{"train_examples": 39062, "hop_length": 160, "input": "log_mel", "norm_position": "pre", "fused_qkv": false, "bias": "all", "inner_norm": false, "moe": "expert_choice", "width": 384, "pooling": "mean", "eps": 1e-08, "warmup_steps": 570}
Rows from block 5 of a small sound classifier, named by matrix and row number. Rows with one number within an expert belong to one neuron, the router's apart. Each number is 128 + 32 x the weight over its row's rms, rounded and kept within 0 to 255. All counts start at 0. Numbers have three digits each.
Before each expert's rows are labels from the 100 clips, of 14976, where the router gives the expert most weight on average: "strongest on" is what is common among them. Only what is clearly more common there than usual is listed. The data: simulated sounds of rotating machines with and without faults.
# router: router (model.blocks.5.mlp.router.weight, 8x384), inputs 256-319
# gate: expert gate (model.blocks.5.mlp.gate, 8x192x384), inputs 256-319
# up: expert up (model.blocks.5.mlp.up, 8x192x384), inputs 256-319
# down: expert down (model.blocks.5.mlp.down, 8x384x192, transposed), outputs 256-319

# expert 4
strongest on: conveyor; air leak
router.4:100159125081121080137230169122151156166094167105092117168200150126096096161120138102121099150182181152130097127110111098140100089105195116086060133123072149164153140169109103085182128138183144
gate.0:161148127106151147089146131135194074135105172110155134107139119123102155129105132084110177140140098136133162122121138091251081134165116224093174160128165182121079114074112140031161112158122147
up.0:178103119156123126175117127067122168138106111147152114094122056144105146147181141150108123120103138151145127136081130175124189153134114044183105112092096135098205110137170078081162155125145166
down.0:130129127145099126152158178166134092094103135110143083134154128140107098147172104175121113141142166165170118098161150139174112099120192105119129161105112068126142078071152141085153126175161116
gate.1:183086108144119169129087102088179156104078070066115083154114162183186145182098123121095154124155130070105098142175117135123155126177144126138179045175122147125117125095102165163104150105134101
up.1:094191062147132139113114122129127125116116137138188129092123139123147122129127133143104091143119088129136135063107067182117159065117194113126102096075137230088151165190101094117108099090105145
down.1:159095180166127185105161138154111095153105119121130107149114080122038086138058106136194097111101113143130129086085096146157139157103160138143095146156159143119100151131134146110104154106111133
gate.2:147127120097123107061143149096121124128108122157134153169105134111161083107036130117159154123122126180095086136120142154141171083162190124128069137124146157097158110113138114177109169108108094
up.2:144177142105142152111141124110134144135124143122142100063154124161197178144148051101110132137094159113114144093152111143112094086131094207136087152128121141123038180069140082156125134097186129
down.2:106111125095121105100107087191088102148119127131126150181134147153147114157056158107102161128154114163163139092137095107187074110191120149131108137101087217095107108114155152113117057150123055

# expert 3
strongest on: electric motor
router.3:089110123123098124158028100137105141084197082161124150119066120149070146092127092119112131138077141079131131114061174121129113115126102142146128077121119119113093162108148104152112094180106167
gate.0:074137118134179169153177113113092118102100135136189112117160161047165079142127152152167139155118093171112161106198188153125164080092205141110119125170123170185119145162209173134112175141142131
up.0:110054164188123128141131085152095154124183116132104145107132161144145156093116143133139148141150111168127128132151160183148136153174132111159102129133138090106174156096155130188104124138106135
down.0:127121152095141135133127147103112120109148132181147070130049148111171180144095153131109178104106107153136064117127100164163202125133110165136121143160111148104093066135162140090121089158149103
gate.1:109141128102075144115139102148101154088139195106159176123088052138140117103127082103163100127144147117143097095152167074161129128085128161115128110136124148100091106088096229166138091199104133
up.1:155104187112123121093115118136114168157172117148137130173101150182065158108153141099111097096085114087128135134156082111180120121183121062151097135133157162154162178138192203117149152133081091
down.1:130064176134146119147106105036147144160108146092102111106128135111114100126116140120145144118134185115150187139138127179137162146146113113073125165158116120061120166132134149072109108126119117
gate.2:154120202113125119132146061082075104127157148106150132076114122115100172151165116145115144080113107205106155109095110127109091150155133186145150109157138143112123085117122138119080170096038190
up.2:105210142093199180124164115144164075129177085097089155139136176146106129114100105121166099111109160150101079158168043118117124123109184116140153108123132106134086114155140115129180098146089145
down.2:111101140095135206104160121130154119123073061156129096103087081085124081116091095102108077123148114158090102141117047161117108206076150174144146098149133150102093101122126102120133099108149144

# expert 5
strongest on: fan; thin (high-pass)
router.5:128140133095126133117098124123107159123191029115155167095061097124071137111157095112136095152130098116126144126038149134140135153123095086144141097090122146168105138107206120122123060163127169
gate.0:117153112116197171076165160123154125106090145095156100107116148132145102137139133085164128149183140122092167129173164103117143104106124123099119122107119164103204125151139100150070154118124089
up.0:069073134126109105167038088136110095194165135093146141096115087137145156118092141112155098111169120150135146132151134162101133127100159213113095097138108092115129152119167164116182075112144125
down.0:112118133153094078147100095119142169152126137111152127144159100100159117143087167105099068162108096140151174180141126084080096164104130134134134106056081043171176135131172150178061177148121151
gate.1:088134139112123127150197159120136149090122131145128070131141140130169151130182130162155179151145127106104076118148122137121182126147143085136068152070119211189118096124133109108135155101126151
up.1:112137145145157138114199204098155140140078152171176161117161165163131157110180074072138173104117095163178141102160126136168165135142128137144109148087073174094127119103121099092116157133107139
down.1:090127125130119130154126072158113093111133128123148200138117119118105061097071101106156081090157090121108133117119119089112088117088123136119134134146172081166167138184100159148129110155146116
gate.2:182068070182156154133165158080086081129156126108173124144135112196106145112067106110101107168133130070119183115123087106096161108121059111130124159163125132135093095115109143168128176160125136
up.2:123163154161086115098097100120122120094147184123156121149126106189100109117081145113107154186184143099123108092123122105160110105087123145131109098138165149166080097083113108101162101138138121
down.2:138106105163152155187153150119195120071151098110123132140113109101094134138174193089100088154096105177103075115105172092166148154080147138121069119193165158102194129162101102086143167147215142

# expert 0
strongest on: compressor; text has "speed"; speed: medium
router.0:094188150142177165093110028109114146143220046166119107135110126203093118113114109151176085177078091128078116116100155177165112136136173137161139095146121105120068160119166117083154095161151158
gate.0:079147131102127140086152155139088167136122114166087135132139123141088130155149077088177184110126099133150096191192128147137122202204155154140155122171146094082161086137099075086114080076116109
up.0:159110188138134165153131151127128113157109106121097153167178114157123133096072104166185100132119100129155116124178131181100102174170175109171079169156126087108136186146220129093153152128108116
down.0:141095109119094104139092162126181151099110107135145077167205091093141161130162183109104131154149101137158158159092080136139146088131151132105152074127135093127143183111162120118105172105172102
gate.1:129147111125149117163110130071171129126120141225184106129120166108151132136101126123119141217113124137111148153150115106119061142162175134101127138101083104103106165118093100153194131150194132
up.1:161092129120119105109144075143067142177125136102143215123103124093128126143178157107121122073161132136126121128123125168114108107086121094127090137084109106149130118128150093112145158121112188
down.1:137208158088152078134145085139122105176201124102109114141129142155118164171093055153148101113198087098185113118112121120099134098142116166130096153129101113106151124124132068112047116121077073
gate.2:103111127140136166116136106126185118156167065147104130125171143163109121163134163161171121181093043188060139160119070147065128122098173142114128176143145112204141141106137207117165150162140127
up.2:112126130128140158098110166084127120109060158130196177108092089092168148134174097116063124100143181067171165103090164134111110165161101062114119093158070092106118115134091093121104154135063144
down.2:116162134083104161108104146130156118130167048161129032111154150130114144112103116115145081153104082121084115147137124146071080178120137088145113158085156138114051137093115151109121180145175082